A small sound classifier, trained from scratch.
Model: log mel input, arch quartznet, norm batchnorm, depths [2, 2, 6, 2], widths [192, 192, 192, 192].
Training: 17800 steps, batches of 128, held-out accuracy 100%.
Data: trained on synthesised sound scenes: up to three everyday sounds over a background, 26041 training examples, 87.5 epochs.
Rows from block 6, named by matrix and row number. Rows with one number belong to one channel. Each number is 128 + 32 x the weight over its row's rms, rounded and kept within 0 to 255. All counts start at 0. Numbers have three digits each. After the name is the row's rms in percent of the matrix's.
# convs1: first pointwise conv (model.blocks.6.convs.1.weight, 192x192x1), inputs 0-95
# convs3: second pointwise conv (model.blocks.6.convs.3.weight, 192x192x1, transposed), outputs 0-95
convs1.114 125:088116112090116136189196109110053213128153145175120157135133117129145084153166054122102148121193172107118125058132149141138110128125162150149138122157114101092156104162113082120107095127113116189136152145101123068177135144154117113102117107100137180138118113203147102106103113149102177141
convs3.114 097:089157126142098115136134073128072067076109105138154117120147131117100121137094213146179120109122124104149161102156140125093135161112133112114086088157158085147147076079117092155139140096165167126128079093116122140142106097108102187124178131157092096146158061092101091196129099139140095122
convs1.115 092:153207121124067146163116173131097114085147165099091114122132181012148147091087112115143134155124120082148080153149126173059087102153149119082170146158150089098101144146123120104129104163148101148151142127134068116101152143075160186111089109117143088171118184114151138116122102136151091182
convs3.115 092:113089081146192171110165169093091132175083052081123196121139147114112181065061146156108132093151141140070147108146150123085172114140186126153126119171131120160126144124123070106157170152144121118135108121116131124149154127113108093100174122108126145141133140113145057087119123133136162097
convs1.116 096:126123118143141090061084134132088145160211192161143141177154135121118189144177104107136182084084083067135125071143112106128136113117127117105079149134098159186141145169170130114111157158200141124160111155099146162117128101217169116146094090147144127156113097112176134170164115097129147145
convs3.116 090:120135120137125126064102128159123193094143101150113120061169150152087136092142135162154111143141117158168109158123099103107076130146106113150185071058138160140107170096142141170218108036172102073064150086085134147142150120127105122135134148135164151140194080108135084138175148123059106113
convs1.117 110:174124135071150085109101138140118117106145099156119101143169122099228123152137106088127146120128097128077143105131127129151099146088097146146100075130111138137104103106149160113142173177022138144116095126107153113157150115097151179144115168143106139184129125073107107118142116109181119105
convs3.117 114:127122135137113108149110155157168131150142123129139111060119162126193132137104127111112140102120173125137141103113152074122084218122132135148111092173152118128071107160110166144090142025190105114069114133147133080139132120246145197133107128139113146112108164082131190146128166148114065104
convs1.118 107:180157127132149062098098141133154198179104195185123102142064119135114111163100133098184124163089099206115118113079163152159188107117123134123073073141139176115102136161144108111137156075102173115087118138104160117124157145113096197158118135160161132148127144122057120122166093143124027115
convs3.118 108:137066108122117080100142127080153103114113132131111119132150142120157087128074114131165096073150138114199127061131102089150121081132119138125167142163081176143180120119165120127127120148142151139179136167244132121129120100125121103098149067191157155083180165075092163134106164110145122218
convs1.119 099:162093059179120175160118109080104191110145107161158124118111115159146183106097117158094125097119170131142140090145126168180171129110165056169088107122170118170100158113187145144134134139099145147141089189177169144110102131125141090149069110076143204086202077146097120204128156155125106147
convs3.119 104:158093144164142148120122119138085085145099118156126135151136172127172170116121104169040161155137140150108152151145112154156104159172207110071158172160132088080093140073094114122151100122086148109104091115148080108121149118143126122143203160115138088158101085152152123099098153123124113176
convs1.120 099:150054112111143106079081171096094131110069107132153124076097116136112144130185122114120090084130221133067150126079129124100074092135190147147098153113154155148122091139158072103121150142088060145126149116153118180156119112069128138079191111153102060115147160118129115113058104145155151236
convs3.120 084:098092118127077150092153123123112171112127128121113076085125089116202085158142148142204149112165142115115175135156136120063176161133123125139119150096125105142129160124127136096123116129144150164139071096192109093142101094116086199106166136093094123156117097094110148102156141148142153255
convs1.121 097:105117141133176094100062172147098124145164140119144126236146144125114152130178165150115077093119148139110228053126096138156101082105130140106106089105137128208185193159119137117138155185194128137135100071115153141070141081161204116129147140101152105155162109079115101107149148096176124115
convs3.121 103:100118106122148138048119147108136121129147133129115125094142181117083130066123191095152126136162127105182062113111172111163134158178066094096131111182194104139153208147132106126161158092116134166150123150143132100132124129124098109114111140080128141123195179114113119158142085104127141131
convs1.122 081:134061181111124123121141164181119153129136142164230108094207142116109120101175156144118137142134093127156133171080144131119141159144068071169068144091107172145109109127119172087086157085148118206095118093183196086109135127095171127115124088122115112140121111176138139125165187122138092066
convs3.122 092:162103102153130153065151155118123103059104204111141147158179031123133131138112211163089145135106096106166163122131083129172076108171138110105146118170090101118128104060126103131088148113148110152124127102110155122191125095127201152116142143134130113175153145133150128120115152131098138230
convs1.123 106:137098153131146127113111134129065025115135133154169142171134115114129139220095132100146137225120111148148148171103111121088139114135177114116131086099122123169097089135137115080117134065138118106140129140112167140173122200100139148119148112089161118114125144081147075201175134186092128102
convs3.123 108:107160129140152133106176111166120075177088119155165148083135157145146149160121152121093124146156126131094167072122163146143104187153120114113083123124173170094127110100138154116114071184171121062185183144173116125099134104121133077112101098129109116092136087203081116078163164091199103150
convs1.128 100:149122136087150174183086094121066124081129119124142173145133119137188106113099113140076097120137180078145103136119063067105151116115229126149137049073172112086155148152115060076129062138112127107083127131137129125126144191177117141133119139188080106137111141163143113093133114111127164063
convs3.128 105:125124121151113131130089177085125132147099118120132165149121138140117114188090161107128082116138151146047103161143091170097105153116152135153134164143093117095132135123127164134126204135074135046065109126122161095160126149133101105123142158110000120112123175078129105066137125119124105125
convs1.129 104:137162132141104128123153158077134141156000108161146150134106132123118149081087120116145114149095177102128144138113098099132125115149172136076088107129127150129149158095195071162125083145158140167159125116185158158135131139109108140089154070121151172104184155088167115171120159103147137156
convs3.129 098:141055103135146194105150104078142170170126104073089105165153141107121187130102036092095088153115132105138152125148134057084134154162146030160109104152131132113116152175123158109154126112131082146130086145121131128119199145090149132110106151116117109143120227129130107115132124128198122103
convs1.130 096:117085116174129152127132106098159085142136200130149112118113161073174126169104130119111122132071169152112129150089155197094138223164126139109150126109121151096115179111121148051151196135121085137085115115103142097216106107170204139131082119133135131163126122162087112145177152080134108117
convs3.130 092:111124060116112112146119171124124138117130168172138060103146154089177131088139100128042158164205101107095083151098131106139196160073134107158181091140166149136139119205130118087127149099094077086112098106100162124174130093111150131119048183080139110087112088157098184086119172136158115065
convs1.132 095:060149124082080150121162117078153139091116146126136158077118090105119135139123119059105100124123130109087069194123139094167152083130115135159089130085125125092122149108135093139183171105126091110100175109115058132108138178101110131109101142092135123081153110154101165188086136195144135131
convs3.132 102:151166181118160092110126132131132134096151165113096110100160120102138127127085180128123148157103145104122070082113144119100095159168121177082108135151083120128121102196122125152166131139205134141158084112078104131139141177109111148129103204107154148125161169097056115074110189141120172141
convs1.134 093:120166086145113162173107055128152100136124146107176104191098163120105160137162146137109119114159183131104120167135162092147129121173151080121100105163155139102217161039137111121083213122128130159134099169097164146090159117109193113136133125115121091120153148121126124187122123101155162143
convs3.134 100:153100112159116082064162102121153087082087072110108106170124091137170125143107138128143130090189144123211140127121099127108119136172105118113138078185084102122143178231136120102083080140075097177112117159141112140114083115229130118153153157191143061137142080094180138127107128150180128151
convs1.137 096:115109176176087135116143120151138144165112135155179185175114109110102072138099123114116134075116166133147109141155122148141118127175144105078097152145160131132160123073134127085110070184134107124169099086176099122185182176132093140122162089104100068114109082114083115148094121106130166096
convs3.137 092:147132169081107143087180173097185175144123082152133116123100084133118121168080116146107094123107092184145172135160139116171079132111134187133133177080113102135174120173113110151125156072173139074106124173162117098108173135189167113149159117125133152140137020139080134154128091135126142111
convs1.138 101:103140149064151125123102127184043075083142080101108174146054062128051167168170136130177167120131175159094165094114124145103130122163105126106069105113094136136096131188117160116172094209163049112133139128144131122161084139122144130145074144154142150189136170100084103114107148181156173147
convs3.138 100:167180034124152130101139153158112167095110123190102142123019116143181094170183138135101105125108117167132123136173109129155136156121137148072148099136096123138095183118152081089143116147084162178137156061109113156158106123131187140081115138118120173155105117140113156191097080154110080162
convs1.139 101:094192173118182114122125109158117116140178183162115172121150122108146139140097128113128126166071193142167100110083105162141133131141120136140124119086104164159127127118131164133129093139173133176064204140157130119134097128139119109129093098112058123142108105165154178082114084163150120064
convs3.139 095:113134128123128144197178128184076111127149106105150094125160093125167134152126118067139144127144139158119127135124139127144116141101150107175085090081174117125149094118140064104146112138050138138149153093117130151149123133069083072126135080103177098114168053143116175156145085123094184167
convs1.140 103:131137077156144152101136123144136127121130176131100111100136137145138156141136136156100133214061122130171123085131140094147124093128147119124159142136141108120141117188154148123150209108148116179143108126135104100144100123149209106160111071171149100054094140110145157117164138189112144187
convs3.140 106:072101107121161199136182127099121151101146089185055074095148131104121105127129133144104141053188100146112123145158167139108119124087079124089135140077092129155181093182128113125059147094138126086111095173125089105118132086096116128144136133108136121191133162134122098199183145124151172156
convs1.142 098:133137140105076140074122116135120221128160095114114141114142096155156095114098067088106068109155104086062149078111133153113056136160040151107142082132077201122128149144131105074188127122155147132110135163186137078143139133148148124147122118109141091179126101167177116088136109153150059127
convs3.142 096:102099097108162107148048109203166091177119088104156177058107125119126130111084145146110104109171142182167131170083177122118098085132157165129143128078071134119146137079119177087105103076101188115154141176135117096128095125080086174156099149120096094091123089110108147161090079182081115092
convs1.144 110:108142153085121159127116130143117124135141148137143090206052135090102118109139097126118117099117111112182116114120084102106149119061137125103078125116123087187135168112125129145147096194115127137134110117094146157193119148114171105149084118102133140148141134122143138157099163158101162116
convs3.144 114:105170159128141163147132132107136139135094119098132148058099061128139123172142147125123122158109117119120049132144132133131151163091161140163255116189153144165124173079134160117116164021117157230122145167108172174148133164126114134149154175127127093130177104177066147140070125136157139122
convs1.146 095:126118147158143135131104103144139093145192081137140150128118116139142153125125152113092096119135160137193123162117108134111119170086128148171163116089126163168134141148152170119121090158040119089124114139158194142147154195136154155137168086153105094177146147039165137066187094140145158134
convs3.146 101:157116084146119125083165158158126165142082139135171181110170135161178145117082142154153178124139144132153120104096154103158063201135121108110117113142122129172108098085088103131157114116090139121085111136098087120109127200156112131130135057094128151134102060134131143125158142144185124129
convs1.147 109:140088149114085142118132131177111116149170160103185110164100089174132128126088122115158210149121213101098119150096184117124160133125156150162126120177156148123162157159123137178172105141093167142117114115165118112128142055138122109130218078160121115138116111121147144102165109077120114045
convs3.147 104:133153134147106139124105126123112155163120125144110127110152034110113137112155103082141096138161143160098146181125166111119129121112131087179120100133120107171132140114094137100152123100193137160122100113094104132194128121124120163106220122214142128140139160096118130099122127145140148231
convs1.148 094:159159122100096155139187125137109118111108156131100143199086129128096152078163146151136138182183105107160113178164108120151104179149124126135093193111152083104180080109109107152120155082120110122162144138064119195159128164122118141134134132094108168073089139139018096139162140125063102118
convs3.148 094:169175123147142128146203095152142150090180137142118107160118155105128202071125093115110081163126138102101115119126121192091078168135185080111077130155176146142167102135112113154148192058082127123106129124073126109139107097161147161119136110086116137109079112057099137152124192084175190160
convs1.150 107:157148096073129138097113126162117109114063109122132152119147188174117129105058132171123100091110156115122152074142070102128088139085162122183116142161097168171108081074127182195149177255108081097096170167165137154160133141184123100209127096129155164058091154136121130135177122106090125040
convs3.150 098:130080111167130087093145106126131154110075149093179172094122178158100187174131166110090115078110162097035100127073152093125119112202161131133110121202137113114137134149128165157117132213137129124152142119141088044096096110157169088061129111149160154132123104152140200189112198157128164089
convs1.152 113:123111139175166093138151124095052151152119138125127158061133145108098150110130128137105145132114074133255124111175127118102114112138179156129155135114114190089061152141104099088181162078097153112124115160130141095062134086081019131154113167123121109127136109125137138101095138112129110092
convs3.152 102:087173168134130136153095159150120081133068143152107186149119144180119136080101127099129117068152063151227113151104131117127095114100057156152072104138108093148105121071147126099088097075165115096118136121129175157123135105022172125101148117138124108091160131117145108126153167109139109145
convs1.157 099:057052160121120127114111155162152140116127137101146110140133104139105113093119185099167099132112091127153116099105102102154192114165159133162107087107120116103138206116112108164164110095121160178160164126058157122108131149123193124124128139090080131109097162107140101160152134151089137138
convs3.157 108:099148142113110104130105076136127101108130176159102124133149116123113093137122155083189098103126112117133097132077173185196144128094138153113111153139126071140103144094104092158112147093140089132172142151134117089144075105135115156155230143152136120061123175078101175130141137103106130164
convs1.158 099:035107140130130121108062139068071128165112171112153145114081122120165168180153131132127115139086122117167093124121132146124186182095131139096141114171070101104160125095116123120158095121144126124115144096115150142165151182132155093128065144174131107160089110104151135099116130113146129128
convs3.158 112:189119197087129160082109135171103086093138116155094132082127157135087105140130132123184150202114150099169089084088085132096119147102100115157088105095126176165109156123105123141125148108133127049099175182106163111108141146075084082109078109133127104176179123105176106111156109128041130097
convs1.159 099:089118133183155170152172145149135126130133091132136123128136194145164200123078117117044111071085140163115151135033102102155090146086136183109133090139144148141143177092143097102142107125137097134086126145140141132218108157157130100130119174112127103131162135169156118106122093110157095118
convs3.159 100:121179128081141174125151142118157148083098121110087110158145148143190064111084154114098072126188094142114143140102146199069178092128163137137130099166146132127118158104134071077163172128084189199114152146168089153145120187074127121118069148163104107128134111169171130145126121103118133101
convs1.160 100:045173117105142146076112112151054078119152107100216139050086131152111123084135112148169130136172117136071152096174127166104080133158122154168103100099123142111172106127067129125113111167124098124118170155149118093124059083165128101167074095172092185130110165115142138093138105119118178099
convs3.160 101:188188100188131113140075126127097132157136143140172172112219092092093151120088149124127155145133068112165147145175138078139098118182146082095135091169148172126093131120124124117145147138100087147099128085154205128081063133140111077127086089125132197103136135143121231126118076140143123146
convs1.162 097:079196091118135114127072108139114092117138153137165107094099124111122095107081132111119065130113090131116124191137159116143143171153156122063105112131170082112128165167105093124167087227149158113145120147153179187184087130129076128111120121121129114128133138182123113109126092144132199124
convs3.162 109:163124072162130125162097142149122192101119091121192122162091116096105111065116165160077134058138143112162164158054176152203143167135139044096147192160192079133122116120134145109122062103121122148131107089124099112154143143121120128145133135154130132084162059144114166115069091125117096170
convs1.163 110:209149129132172080105174115186123131153155143107140134159058138137112107145104166113063168183128128133122133071142118101125040093144136163136167168111109138044135119103106115109069119151144096158125111084145102114140147071127139051125043138131173156110085153209077114146130098122106207124
convs3.163 108:136093089140144102088145133116127153136106172103174155108109198119128177177102146144079109123096017108150148106149149079083087146108101127134155119100117113148075117096147097131103174114167100123123187099141119093107120090124159131146123100114163234112142176078086102185110151086128152156